A small CTC audio transcriber, trained from scratch.
Model: arch wavenet, norm batchnorm.
Data: trained on melodies that start on their tonic, played by one synthesised instrument, 26041 training examples, 86.0 epochs.
Rows from block 5 of a small CTC audio transcriber, named by matrix and row number. Rows with one number belong to one channel. Each number is 200 + 20 x the weight over its row's rms, rounded and kept within 0 to 999. All counts start at 0.
After each channel's rows are labels from the 100 clips, of 14976, where the channel reaches its largest size: "lies over" is the class under the peak. Only what is clearly more common there than usual is listed. The data: melodies that start on their tonic, played by one synthesised instrument.
# filt: filter width-3 conv (model.blocks.5.filt.weight, 128x128x3, each kernel summed), inputs 0-127
# gate: gate width-3 conv (model.blocks.5.gate.weight, 128x128x3, each kernel summed), inputs 0-127
# out: residual pointwise conv (model.blocks.5.out.weight, 128x128x1, transposed), outputs 0-127

filt.127,176,166,193,199,241,199,201,183,144,222,206,213,184,213,190,188,199,205,182,188,215,219,176,175,169,200,242,175,192,165,206,210,197,194,210,194,205,194,201,199,196,212,209,205,179,198,189,227,197,199,188,198,164,185,164,202,187,204,210,225,198,200,206,200,220,204,191,179,194,195,196,163,151,192,213,209,202,187,204,213,211,197,177,177,218,216,207,162,220,186,182,191,228,218,193,223,196,187,193,161,228,191,187,223,175,176,191,216,217,175,193,191,194,204,161,195,185,211,222,191,228,199,210,284,202,214,234,169
gate.127,198,202,200,176,211,172,195,223,146,180,175,207,207,198,176,203,211,193,217,199,210,195,225,205,218,200,226,207,177,168,232,187,173,214,192,215,197,210,225,203,183,167,174,186,220,192,216,184,244,189,222,200,198,215,172,189,220,219,212,176,220,212,191,201,233,177,202,241,183,187,205,196,230,196,169,164,199,203,200,182,200,173,176,186,204,208,198,223,175,228,208,197,209,206,186,213,207,225,204,180,163,218,200,248,195,203,186,172,152,208,205,175,204,201,211,215,202,194,172,196,210,154,192,220,182,246,159,209
out.127,179,201,206,174,150,190,183,220,180,207,219,189,183,169,184,187,208,176,193,209,208,202,226,178,173,178,220,189,170,177,217,242,189,207,179,205,216,195,193,194,208,191,186,170,201,191,219,196,228,207,150,189,196,174,224,184,231,216,199,196,168,235,192,192,229,213,189,148,180,209,188,201,176,226,200,208,214,180,194,206,201,213,171,222,212,214,208,189,215,187,210,221,181,235,176,210,205,204,219,195,209,170,216,237,213,197,206,208,220,197,162,216,218,210,233,188,244,194,195,221,211,170,191,241,208,196,167,178
lies over: G4

filt.2,215,195,189,235,249,211,188,199,169,198,183,190,218,221,186,184,204,201,223,207,199,200,183,198,202,204,240,194,205,205,203,167,196,184,211,181,197,220,212,179,188,205,195,222,198,179,192,187,166,208,199,192,221,232,125,192,200,209,210,164,204,189,196,207,183,192,192,227,188,198,202,203,175,221,208,202,204,215,221,196,196,181,165,182,204,219,187,231,173,198,154,153,204,177,193,213,192,181,225,195,185,159,201,256,236,206,194,161,215,212,194,231,204,207,237,200,194,192,215,200,203,171,223,198,209,215,233,192
gate.2,199,188,200,204,219,190,184,224,173,182,189,183,207,172,232,209,234,193,239,166,206,144,247,192,214,176,220,185,180,200,217,199,166,201,170,176,213,197,208,211,215,217,174,195,176,167,207,175,184,191,212,193,202,203,195,199,211,191,198,192,208,242,186,193,206,177,215,180,169,189,219,188,166,205,174,197,195,216,215,197,203,193,167,206,168,232,239,222,210,231,192,203,215,177,210,205,235,216,215,190,221,179,210,195,172,188,158,176,170,203,213,201,199,182,212,181,230,207,182,198,227,197,194,232,229,214,175,183
out.2,191,182,188,210,198,183,218,196,231,194,211,199,204,187,207,214,206,175,181,233,174,237,156,190,207,210,191,251,182,197,226,198,180,194,186,191,176,199,182,170,194,169,192,228,182,208,177,227,180,197,171,250,211,225,227,193,176,199,196,205,162,195,179,212,178,196,229,178,208,234,197,179,208,185,194,176,154,195,191,199,233,194,205,173,228,204,190,238,206,199,188,190,162,193,183,217,208,191,212,218,186,204,196,206,190,187,243,227,196,194,191,157,233,201,181,217,205,187,193,182,178,168,184,193,178,177,198,213
lies over: no note

filt.122,200,208,164,185,197,222,191,169,237,209,214,216,193,202,203,230,202,192,194,202,188,204,202,220,195,181,178,218,219,214,180,187,221,188,207,191,206,207,185,193,219,238,240,213,198,230,187,233,235,196,201,235,218,190,181,175,208,179,167,244,188,189,227,221,152,204,202,258,198,198,192,194,210,204,208,159,217,191,178,216,214,209,165,212,188,210,204,201,211,212,188,190,196,151,214,190,184,196,215,242,236,233,182,195,231,210,195,196,218,205,181,189,176,226,207,219,188,207,220,220,161,231,196,192,202,197,199,222
gate.122,187,194,184,169,193,168,140,190,180,169,184,177,222,188,204,205,214,191,203,163,247,164,258,220,215,183,210,201,164,169,195,196,186,194,161,199,219,194,211,197,186,187,195,165,195,183,193,195,204,170,211,186,217,182,192,192,199,176,206,174,214,233,196,180,231,158,195,188,167,215,196,179,195,197,149,240,180,218,209,189,212,192,201,213,159,208,226,216,212,241,173,182,220,184,204,188,222,212,210,202,201,194,190,193,208,200,192,200,209,215,188,203,184,217,227,186,223,195,194,201,184,214,208,200,192,196,196,218
out.122,221,212,154,207,184,215,181,156,181,200,227,241,204,197,208,190,154,212,199,185,234,212,192,198,181,175,183,197,220,184,162,204,238,173,217,167,208,172,174,230,189,183,198,182,220,161,187,181,191,163,202,190,205,176,189,212,183,187,194,209,197,207,217,181,184,201,175,174,176,189,182,189,197,187,210,187,237,171,179,234,221,209,201,189,187,185,196,193,202,194,210,203,217,164,178,163,172,204,203,182,218,201,209,192,192,193,187,220,211,202,165,184,221,181,213,203,204,244,220,209,197,230,166,198,188,184,203,235
lies over: no note

filt.87,207,198,216,267,204,194,190,196,187,185,216,201,214,183,202,193,195,223,212,191,205,232,204,190,197,185,213,182,200,181,211,215,202,175,210,194,186,178,200,238,208,192,193,214,197,210,187,239,161,184,196,191,205,195,190,234,231,181,235,208,187,194,208,209,225,188,207,127,200,230,189,177,171,177,197,217,212,186,213,214,189,188,187,203,231,229,205,209,210,206,232,195,178,199,189,180,196,226,237,203,213,199,237,169,186,206,198,219,216,189,175,234,241,204,184,211,155,237,201,176,190,180,181,207,198,207,161,200
gate.87,198,184,172,186,194,160,184,206,195,160,174,191,224,202,214,203,232,194,208,188,210,190,252,204,235,182,214,202,163,181,221,172,161,192,172,189,189,186,222,202,189,186,191,173,194,209,200,194,183,203,227,172,194,209,222,216,218,205,210,186,217,223,186,175,209,155,220,209,155,214,198,188,188,151,161,219,185,207,218,189,209,168,187,217,199,222,205,221,189,265,181,187,226,185,192,197,214,224,226,194,183,180,179,203,214,185,174,195,203,214,191,194,172,213,220,195,196,192,179,213,172,202,181,182,200,210,197,214
out.87,201,202,208,189,218,200,218,215,235,199,203,204,214,200,188,217,242,187,199,203,192,211,218,224,237,230,234,209,213,219,226,183,183,201,171,207,218,208,211,183,222,227,232,223,172,201,199,218,216,204,237,214,233,208,208,177,211,218,208,209,212,199,190,214,228,180,240,218,177,202,230,206,199,235,165,179,160,213,207,178,198,183,214,212,208,205,202,218,197,195,228,188,228,211,221,183,242,202,187,211,201,194,241,202,188,215,238,200,218,224,231,235,232,197,192,176,191,178,167,214,216,174,237,219,200,223,193,227
lies over: A#2; B2

filt.47,171,233,186,226,200,205,214,198,206,193,227,204,205,219,196,227,213,185,172,190,199,235,216,232,192,161,186,171,191,192,204,233,189,206,200,190,204,165,222,189,187,231,198,229,228,189,214,241,186,180,184,164,175,178,198,169,214,195,187,196,205,201,221,231,229,219,209,223,202,214,226,206,238,205,213,219,192,217,174,213,239,220,171,199,223,168,203,214,195,203,219,216,220,198,190,204,233,217,202,171,174,231,190,183,183,235,187,219,172,210,182,200,177,222,178,228,181,187,182,208,168,213,204,166,194,195,215,226
gate.47,188,218,234,193,200,168,176,228,196,168,200,172,229,203,208,204,220,204,202,192,209,159,230,214,232,221,226,206,177,204,240,187,163,209,168,235,186,195,224,184,194,193,199,178,186,197,200,208,208,189,215,190,210,194,231,199,191,232,184,197,223,215,182,202,197,162,230,178,169,160,196,187,173,158,182,189,181,218,225,199,190,165,194,222,199,216,213,191,198,217,190,187,214,194,202,201,215,235,253,219,225,179,217,213,199,205,178,191,190,212,237,189,202,196,215,162,165,178,173,195,203,186,182,191,198,209,176,203
out.47,238,197,170,200,173,230,185,195,159,203,190,198,191,192,167,158,182,187,248,212,216,211,203,179,204,197,187,218,232,177,185,205,227,188,220,192,205,184,220,241,221,222,174,207,209,202,217,184,181,176,213,185,195,226,197,228,206,200,214,196,230,209,203,201,206,236,196,174,165,216,181,219,193,199,206,201,242,194,239,196,219,178,249,200,201,182,241,188,188,202,212,213,205,178,195,174,144,201,193,182,184,192,213,224,203,180,193,196,188,189,180,246,214,214,224,188,201,229,183,197,212,173,222,200,200,202,199,205
lies over: G4

filt.8,198,188,173,194,232,186,184,212,210,177,197,213,181,190,221,188,227,189,206,200,212,210,226,194,214,184,216,195,182,171,216,217,187,191,192,159,210,183,219,206,202,177,185,170,206,206,214,260,206,174,215,209,178,206,177,170,214,160,212,240,209,214,183,175,192,177,186,210,176,190,190,191,157,178,180,193,187,201,178,196,204,169,214,213,254,191,200,175,215,238,207,210,204,176,188,191,231,212,229,207,165,209,208,191,258,226,200,195,161,202,192,189,189,245,191,189,204,189,193,220,200,205,203,218,204,212,168,208
gate.8,198,222,173,202,211,181,176,206,201,161,175,182,190,212,192,188,224,177,223,189,211,199,217,210,227,189,204,219,187,206,178,178,155,202,195,186,197,168,225,206,198,218,199,189,205,218,198,202,189,199,220,180,209,210,186,199,203,197,216,224,206,205,208,187,181,161,247,179,180,182,199,212,186,169,178,223,191,201,200,167,215,153,181,211,161,199,210,202,224,249,178,196,219,178,201,189,213,210,206,181,204,168,208,193,253,190,197,154,183,221,135,218,209,233,218,207,211,194,187,197,224,206,213,170,197,204,176,213
out.8,214,192,200,184,216,224,212,192,214,218,189,230,164,203,203,223,213,207,224,191,171,193,223,217,187,204,163,192,221,187,244,196,216,211,218,209,192,216,213,206,208,187,171,230,211,195,229,221,205,206,199,198,203,205,215,174,196,201,188,249,201,182,219,172,203,203,190,196,239,215,206,220,216,192,206,194,171,232,216,203,228,209,202,202,194,196,210,197,240,204,196,220,185,212,213,233,222,221,210,260,189,205,174,183,259,190,175,183,140,218,163,190,208,209,211,233,200,210,195,191,220,196,208,210,162,177,182,203
lies over: C5

filt.11,203,167,207,213,253,203,199,201,206,215,195,204,167,199,214,216,200,193,205,215,185,213,211,228,209,251,191,220,217,197,233,190,219,191,204,196,184,184,204,217,183,192,189,207,211,190,206,239,227,226,216,210,128,169,187,194,187,201,211,238,208,206,204,191,188,191,217,173,190,205,210,199,232,215,185,170,191,198,195,213,201,190,150,194,237,201,209,199,238,230,222,184,191,209,231,224,209,192,188,240,184,159,221,183,236,196,201,198,209,198,166,166,210,215,165,204,214,211,190,205,203,186,208,179,178,204,216,226
gate.11,192,202,208,196,198,175,200,239,185,165,166,188,209,196,212,190,214,198,201,190,208,215,211,205,221,205,224,210,171,174,197,206,167,239,181,219,197,209,211,204,200,220,197,190,207,198,231,213,182,205,219,195,216,207,193,167,242,194,197,192,228,220,183,219,193,186,221,166,182,205,229,215,212,224,173,247,181,219,218,157,188,182,216,212,173,219,214,141,236,205,191,191,223,212,219,205,204,212,159,191,173,192,195,203,196,197,207,212,216,201,183,185,201,223,235,215,224,170,197,223,173,207,223,206,249,224,165,205
out.11,217,203,181,189,212,230,181,188,209,208,186,209,172,223,209,208,204,209,181,228,181,188,205,184,181,210,187,230,220,175,198,169,215,218,227,146,198,196,188,202,192,195,198,167,203,176,243,214,195,233,203,207,205,198,171,185,205,196,233,226,205,206,185,160,196,209,221,184,195,160,226,194,213,189,242,203,195,233,187,172,198,200,177,174,194,225,170,166,209,245,238,188,252,184,210,212,194,189,189,223,212,154,199,196,237,221,202,192,197,191,187,207,163,209,157,188,198,214,203,191,208,209,200,198,192,187,199,197
lies over: no note

filt.115,208,187,173,201,131,196,193,213,208,202,195,166,196,194,218,180,189,187,205,192,222,189,205,213,204,207,217,212,192,177,200,204,202,227,194,181,184,141,208,192,192,200,240,164,177,198,199,225,205,205,202,209,193,187,189,186,242,198,192,238,213,230,212,187,209,211,200,194,196,155,186,202,152,191,199,184,197,192,219,200,183,218,269,196,195,166,204,191,228,201,203,198,226,215,202,190,195,218,210,212,204,204,197,135,208,205,200,226,191,212,172,201,189,205,164,164,189,213,170,212,205,209,178,201,194,174,213,214
gate.115,207,203,210,177,231,183,185,199,176,170,230,150,226,184,232,212,199,198,199,170,194,178,197,187,205,215,172,206,166,204,209,219,167,189,160,199,182,208,198,199,173,195,187,206,151,158,183,210,182,183,195,208,193,190,191,224,241,255,193,211,191,215,209,204,206,192,225,178,199,250,195,213,220,204,184,173,179,194,211,193,163,197,197,197,210,226,215,222,196,206,203,209,210,214,212,209,199,194,181,204,199,210,205,217,153,190,194,208,149,212,248,194,222,181,216,218,211,198,209,195,170,181,188,208,224,205,176,191
out.115,210,217,202,182,179,211,168,225,176,204,186,208,178,187,187,153,191,212,201,209,239,193,189,173,187,192,211,204,239,176,190,200,230,207,207,176,233,187,188,218,207,182,221,194,178,183,191,211,214,214,196,143,204,187,190,191,239,167,225,206,227,243,185,199,180,220,163,177,197,177,210,178,161,197,208,196,216,221,207,182,174,225,196,221,199,235,200,155,192,185,182,188,232,220,210,205,199,188,189,196,224,178,203,186,203,214,215,193,197,174,198,193,194,226,205,202,196,186,176,230,172,162,205,227,206,202,170,168
lies over: D#3

filt.118,187,208,191,195,162,197,226,208,188,196,142,184,207,147,213,204,206,220,212,213,224,180,198,191,200,187,208,186,201,237,196,198,187,225,197,223,232,243,180,196,197,237,228,177,194,188,226,194,201,221,207,234,217,193,174,222,217,181,183,228,223,200,182,228,176,207,205,174,188,179,203,204,210,217,195,187,190,201,205,183,226,209,255,221,197,217,203,206,228,182,195,182,199,178,196,205,177,180,199,141,221,196,180,195,183,200,199,191,252,203,207,215,198,186,218,205,226,186,209,206,230,235,197,205,236,197,197,180
gate.118,192,186,201,212,182,164,193,202,242,164,191,204,207,211,164,201,210,191,206,171,226,170,228,199,213,159,195,188,164,179,209,211,151,221,172,203,199,201,206,200,176,209,172,230,203,170,203,192,198,192,213,171,205,183,230,230,239,198,183,171,210,205,200,190,201,161,169,204,198,245,195,200,227,191,154,170,187,193,190,187,188,169,228,200,162,218,198,229,196,221,198,204,213,204,170,214,225,211,216,215,172,215,204,215,196,196,196,218,196,204,177,163,211,218,218,191,237,203,203,213,190,172,210,212,209,201,202,181
out.118,195,181,198,208,194,208,190,222,188,170,165,161,191,166,188,188,184,216,211,189,215,176,219,216,196,194,182,183,216,208,202,221,167,186,205,220,235,238,212,188,188,195,211,212,184,189,204,214,179,211,202,225,192,229,206,220,211,192,186,179,220,187,203,190,174,232,196,208,208,200,195,203,175,192,195,248,177,204,205,207,222,196,227,211,240,204,205,143,199,191,119,198,197,199,210,216,236,193,200,197,221,229,171,186,227,184,213,217,183,211,211,224,193,208,223,223,206,161,214,211,217,219,217,242,207,213,203,219
lies over: G#5

filt.62,219,175,185,220,202,204,193,200,225,215,248,189,205,234,198,181,193,182,206,212,197,222,181,201,172,205,179,194,203,217,209,212,234,224,222,200,227,207,196,216,191,198,188,238,229,242,200,275,205,184,184,197,204,196,179,212,183,226,208,210,213,188,212,210,172,217,192,190,231,237,204,219,206,254,208,138,202,200,198,200,215,232,211,191,227,224,219,256,202,191,220,216,193,182,195,187,207,212,188,208,203,220,216,193,235,202,218,198,178,195,212,189,219,192,171,199,225,225,215,182,200,190,205,187,196,189,211,197
gate.62,184,201,209,214,224,169,191,211,167,179,171,176,234,200,233,222,188,206,208,182,214,197,237,223,221,209,252,202,170,203,215,207,171,196,175,209,169,196,236,189,190,220,197,161,215,213,209,205,192,206,217,182,176,205,205,209,193,218,196,180,214,219,202,187,200,187,215,205,172,190,207,211,205,191,171,222,194,223,232,203,170,181,214,211,210,221,199,147,200,228,161,178,209,221,190,215,231,222,236,180,200,208,192,216,151,203,190,202,193,209,243,192,195,209,224,177,196,186,192,232,171,201,190,212,210,235,218,217
out.62,167,184,169,186,159,173,180,207,195,222,218,182,218,197,167,183,210,155,181,221,196,211,196,173,174,171,238,204,171,187,196,214,201,207,174,166,210,190,182,177,188,205,201,202,186,185,183,187,190,208,163,200,191,189,209,193,212,190,187,189,159,230,190,226,187,200,202,188,179,167,187,172,195,211,186,194,220,182,158,191,181,209,209,196,228,204,220,210,188,174,188,167,203,189,155,208,207,178,207,188,211,173,235,220,183,237,245,206,225,191,199,206,207,169,193,187,221,182,241,214,201,187,204,237,206,179,203,204
lies over: D3

filt.91,191,173,184,214,192,202,179,199,206,212,178,187,207,203,200,189,209,176,201,224,194,138,201,212,207,188,188,180,199,200,225,190,209,233,193,241,188,187,203,196,196,207,203,201,198,184,205,237,194,181,201,194,242,182,206,215,189,208,194,214,213,205,197,228,218,214,198,185,216,199,208,227,185,192,198,170,193,216,220,234,165,201,218,189,189,183,211,230,182,187,197,205,203,214,211,170,215,203,217,194,207,230,220,163,203,241,172,206,107,193,221,168,203,181,186,177,150,190,181,200,190,180,182,178,221,190,215,168
gate.91,172,230,177,220,288,192,168,200,191,176,183,183,223,170,190,211,208,234,203,158,206,167,210,206,208,170,219,201,191,204,202,209,177,175,182,163,193,230,212,200,201,212,203,215,197,191,185,176,159,166,200,186,203,189,175,217,199,181,220,182,179,204,193,194,167,175,212,207,189,242,198,183,202,183,193,178,183,209,222,175,183,187,175,184,187,215,196,215,214,207,170,198,205,199,194,198,208,204,218,191,198,227,196,214,195,192,207,164,162,208,237,207,197,204,235,240,187,207,216,180,198,189,195,186,186,221,202,184
out.91,169,212,262,211,223,194,210,217,179,203,204,183,247,233,208,204,210,183,189,197,200,196,193,179,212,211,230,202,172,227,189,193,166,216,173,267,178,211,201,204,217,236,208,185,185,208,201,149,234,208,187,208,198,201,201,199,208,209,220,179,193,214,192,221,217,211,198,201,192,178,183,178,210,215,211,208,227,202,202,201,147,218,191,175,184,187,217,203,195,177,206,207,197,218,212,206,211,181,188,192,184,190,195,210,157,196,203,170,204,188,227,221,181,157,202,198,195,190,202,216,210,196,206,193,238,229,247,175
lies over: D#3

filt.90,211,205,167,217,216,221,201,175,202,204,184,222,202,194,248,202,228,225,221,196,207,196,210,217,206,200,184,195,222,186,199,200,221,164,228,145,203,207,208,219,219,215,184,193,219,189,197,175,124,202,211,198,211,195,228,188,193,187,224,211,211,202,194,213,178,206,221,185,196,213,214,192,215,188,218,264,220,202,182,206,200,202,227,205,201,226,193,106,199,225,206,203,201,216,211,207,198,205,185,179,195,214,196,205,212,233,202,185,203,188,201,173,200,218,196,191,209,218,217,178,208,215,203,200,197,213,221,239
gate.90,196,173,183,200,224,182,177,234,175,190,162,172,218,186,222,192,203,170,223,187,223,177,218,208,225,214,203,201,183,183,215,167,185,209,176,205,204,183,225,183,209,189,197,152,187,207,208,173,156,191,215,174,179,215,195,194,171,187,190,201,225,232,186,188,209,197,200,179,188,219,206,227,243,193,162,219,191,235,247,192,164,191,201,200,192,219,213,156,211,217,162,180,229,193,207,192,212,215,193,195,201,185,192,193,178,205,185,197,163,212,190,179,197,193,211,187,225,184,160,209,207,183,210,194,175,190,188,239
out.90,240,178,214,202,215,222,245,193,232,208,224,226,216,216,221,218,207,195,207,183,169,177,202,250,197,198,165,182,185,217,245,188,191,194,192,216,233,230,181,185,211,208,201,237,216,175,222,206,204,194,222,191,190,217,219,185,176,208,175,216,204,207,242,215,195,218,203,198,229,210,213,214,211,180,201,202,199,221,227,208,227,232,203,217,184,211,178,189,224,193,179,237,214,180,218,224,220,250,206,230,225,203,179,209,214,173,177,182,180,229,199,164,210,216,202,214,207,175,215,205,209,210,221,212,198,200,207,227
lies over: no note

filt.102,200,166,213,206,172,195,221,220,224,201,203,185,194,198,183,210,202,179,193,202,186,211,190,186,184,192,154,230,194,176,192,191,184,206,207,200,206,157,198,192,217,178,224,200,192,217,195,211,243,231,201,201,171,217,185,207,229,205,194,175,187,202,209,177,220,208,199,183,223,211,187,237,185,196,194,179,191,185,218,198,227,203,188,193,194,200,195,207,273,201,222,227,198,184,183,181,179,215,215,238,207,152,205,150,209,173,207,205,206,241,133,203,207,198,186,188,229,208,180,200,214,216,204,194,179,182,173,185
gate.102,206,193,137,195,191,179,193,208,217,180,175,174,215,189,200,187,215,218,203,192,219,161,211,215,226,198,219,242,183,158,220,182,176,189,178,161,209,196,217,199,197,176,188,198,195,199,204,211,191,160,226,209,208,206,228,211,186,201,206,206,214,228,176,217,182,177,220,218,172,216,207,204,173,190,181,244,196,206,210,165,180,176,228,227,193,237,216,168,207,225,182,204,227,191,202,196,190,219,198,189,155,234,210,191,207,195,191,176,182,212,242,198,203,219,214,194,195,189,200,194,200,232,204,184,176,184,242,194
out.102,174,211,173,205,195,174,191,179,218,206,209,225,192,214,220,210,213,195,172,219,196,244,180,192,199,199,198,180,176,181,205,202,169,190,222,174,204,198,217,180,214,189,197,197,205,264,148,233,154,214,195,184,193,228,175,180,173,204,192,200,185,205,200,188,199,187,235,233,191,192,213,199,208,229,194,186,195,206,194,198,202,181,211,189,216,222,225,208,183,236,194,146,181,209,206,199,179,195,211,201,193,180,235,210,203,205,185,202,226,211,215,190,184,192,129,167,182,181,226,195,215,219,190,190,171,194,214,185
lies over: D#3; G3

filt.114,193,193,199,224,206,230,217,198,222,230,200,209,175,202,190,197,192,210,199,227,207,182,190,175,191,180,193,187,226,194,210,183,204,195,229,217,200,184,196,207,210,199,216,213,202,196,207,196,190,171,191,220,204,208,189,252,246,202,187,233,209,181,182,224,205,223,140,228,211,184,199,216,227,205,238,221,205,195,185,202,198,210,186,228,212,228,206,209,219,145,206,182,202,189,226,190,168,203,197,191,200,228,187,179,177,205,187,173,176,201,196,197,191,177,183,192,151,204,190,186,211,240,189,248,213,184,194,137
gate.114,203,239,212,188,187,172,194,192,179,186,185,222,202,211,207,210,190,209,185,193,205,246,198,216,211,215,215,220,188,189,203,189,192,231,189,204,172,188,212,184,176,192,204,175,200,201,185,168,217,236,217,174,211,203,203,155,174,200,201,228,206,203,204,201,199,159,248,176,197,218,192,177,234,226,178,177,184,198,205,175,232,177,203,184,166,180,188,189,184,213,197,195,215,209,184,210,211,200,190,210,247,183,200,202,255,191,182,175,218,208,231,159,205,221,213,209,190,205,180,215,212,186,186,182,174,197,161,253
out.114,176,240,202,226,197,179,232,191,191,233,223,247,207,226,260,207,172,207,206,227,207,220,198,202,197,231,214,190,194,201,201,159,193,193,206,192,197,178,188,209,198,170,212,193,207,206,225,206,221,192,226,191,208,151,192,197,180,221,192,207,206,176,202,182,204,180,217,187,211,209,210,195,195,246,217,185,192,177,201,200,170,176,174,234,198,183,177,219,188,198,244,194,191,227,190,190,166,208,182,180,185,196,206,216,188,180,190,212,229,195,175,163,222,168,187,178,183,206,191,186,171,193,163,182,181,196,165,199
lies over: C5; C#5

filt.110,168,235,240,217,212,188,181,198,199,190,192,182,210,161,195,204,191,232,203,161,203,193,191,191,186,182,194,161,190,194,185,216,203,192,187,184,210,233,192,192,197,197,204,192,174,191,172,186,162,186,176,167,182,168,195,202,208,173,185,171,189,213,208,203,198,199,179,229,189,201,188,178,157,190,189,215,193,192,187,196,204,223,201,193,217,227,220,182,211,175,176,192,177,201,200,243,222,200,197,175,219,221,176,188,141,172,207,218,231,190,232,208,205,182,201,229,184,213,242,194,203,253,188,226,183,179,182,192
gate.110,214,218,208,209,220,195,183,193,178,190,222,200,197,215,195,176,190,198,236,173,218,167,230,191,207,163,190,199,186,209,213,181,197,194,193,171,179,184,199,218,205,194,132,203,209,196,193,215,207,181,213,177,210,195,216,167,165,214,212,196,207,216,180,175,223,181,182,143,175,180,198,213,226,205,156,166,216,182,206,199,199,171,210,189,159,179,202,209,192,255,216,195,205,154,193,204,195,216,185,199,179,196,206,199,191,197,197,194,181,178,204,181,212,204,218,183,204,224,186,201,179,135,210,216,206,205,217,218
out.110,223,203,186,200,207,231,219,192,193,222,207,251,201,226,191,181,210,195,223,169,199,222,190,191,165,183,197,177,193,157,222,209,220,203,232,208,203,216,195,217,232,204,186,206,255,218,226,178,224,198,220,205,209,205,221,143,167,215,197,186,220,192,190,219,230,205,173,192,232,227,182,206,187,203,215,177,239,187,211,203,198,220,183,188,187,165,200,205,202,199,194,209,166,208,163,199,203,221,192,212,179,199,160,182,209,208,168,198,211,183,148,182,180,206,219,203,210,210,228,224,180,199,182,201,197,183,192,191
lies over: no note

filt.67,202,187,198,202,149,184,183,223,159,201,194,209,188,233,186,198,214,196,209,193,199,220,214,204,200,187,197,242,184,202,184,201,177,218,184,220,198,201,205,193,194,239,189,142,191,218,198,169,225,227,205,204,196,200,201,184,160,200,193,174,191,215,201,183,187,190,227,199,184,195,206,205,230,196,186,206,191,208,227,191,213,198,218,198,173,224,215,218,172,219,180,190,225,176,189,206,184,214,202,223,222,141,196,219,257,200,184,182,278,217,184,219,203,213,195,189,212,211,215,200,207,213,228,237,194,198,200,200
gate.67,192,198,178,200,265,188,198,215,203,170,194,164,235,182,191,196,209,230,209,208,207,166,194,212,224,194,188,212,188,200,217,192,190,205,187,193,187,206,202,195,181,204,229,192,197,170,194,234,185,192,218,178,166,202,190,189,195,186,211,186,214,202,195,216,159,200,223,208,190,190,205,210,180,177,195,217,190,203,193,175,153,181,194,225,188,175,202,220,224,197,192,190,206,161,202,187,215,205,209,144,208,228,206,183,169,180,218,176,182,220,194,250,221,203,244,230,155,196,177,190,175,222,170,194,177,204,177,203
out.67,195,208,207,202,195,191,202,204,203,169,221,183,236,192,189,222,162,186,172,198,230,189,219,206,198,192,233,193,188,241,168,216,201,208,184,213,222,194,214,199,210,225,246,181,221,176,185,185,213,167,207,227,227,176,181,234,252,208,182,181,193,190,206,232,212,184,189,194,205,218,205,210,204,212,212,229,242,183,172,184,176,203,204,230,201,187,202,203,175,162,199,197,189,248,200,190,232,208,202,169,210,211,193,232,184,216,198,212,243,208,212,227,227,213,218,201,181,205,198,200,178,192,226,230,235,212,201,213
lies over: D#3; D3

filt.95,205,189,210,191,215,213,200,157,221,195,244,198,203,193,237,227,197,179,169,206,158,215,170,204,190,201,213,189,209,245,196,212,205,193,204,202,201,180,174,199,189,205,229,198,199,227,188,235,220,186,190,228,181,194,199,186,211,191,199,221,163,157,235,237,176,198,209,215,238,209,185,185,211,188,217,189,195,176,159,213,221,198,168,201,227,194,172,198,221,174,206,187,177,186,208,170,183,168,221,223,233,181,205,170,221,211,213,225,178,215,175,187,195,208,189,197,178,194,209,211,212,230,183,195,207,170,163,209
gate.95,195,169,172,144,204,192,159,169,194,192,191,213,190,187,204,208,211,203,199,183,220,177,236,205,223,173,218,221,195,191,171,161,199,191,195,188,182,203,221,194,171,191,188,185,205,207,191,192,214,233,226,223,184,195,186,195,191,179,180,174,200,213,186,176,168,173,202,211,178,202,206,180,205,191,168,189,195,193,172,188,190,177,181,201,193,189,215,221,187,243,164,151,201,160,205,216,203,192,197,180,192,203,190,214,199,178,169,205,224,195,215,179,164,206,232,202,227,195,201,263,163,221,191,190,188,203,194,196
out.95,227,192,175,227,202,209,215,186,174,191,205,211,179,180,204,167,156,189,210,187,224,203,189,190,193,167,205,201,204,208,164,218,204,201,237,185,197,195,189,228,199,208,178,180,220,228,222,171,203,182,204,238,225,181,193,231,201,219,208,183,175,180,204,185,175,187,189,192,163,202,163,203,183,173,209,203,253,168,203,216,187,170,218,214,172,167,191,194,173,204,192,173,201,191,202,145,160,206,201,164,186,200,202,191,182,175,167,179,196,191,175,198,213,197,221,185,188,209,210,239,187,213,170,195,217,197,196,187
lies over: no note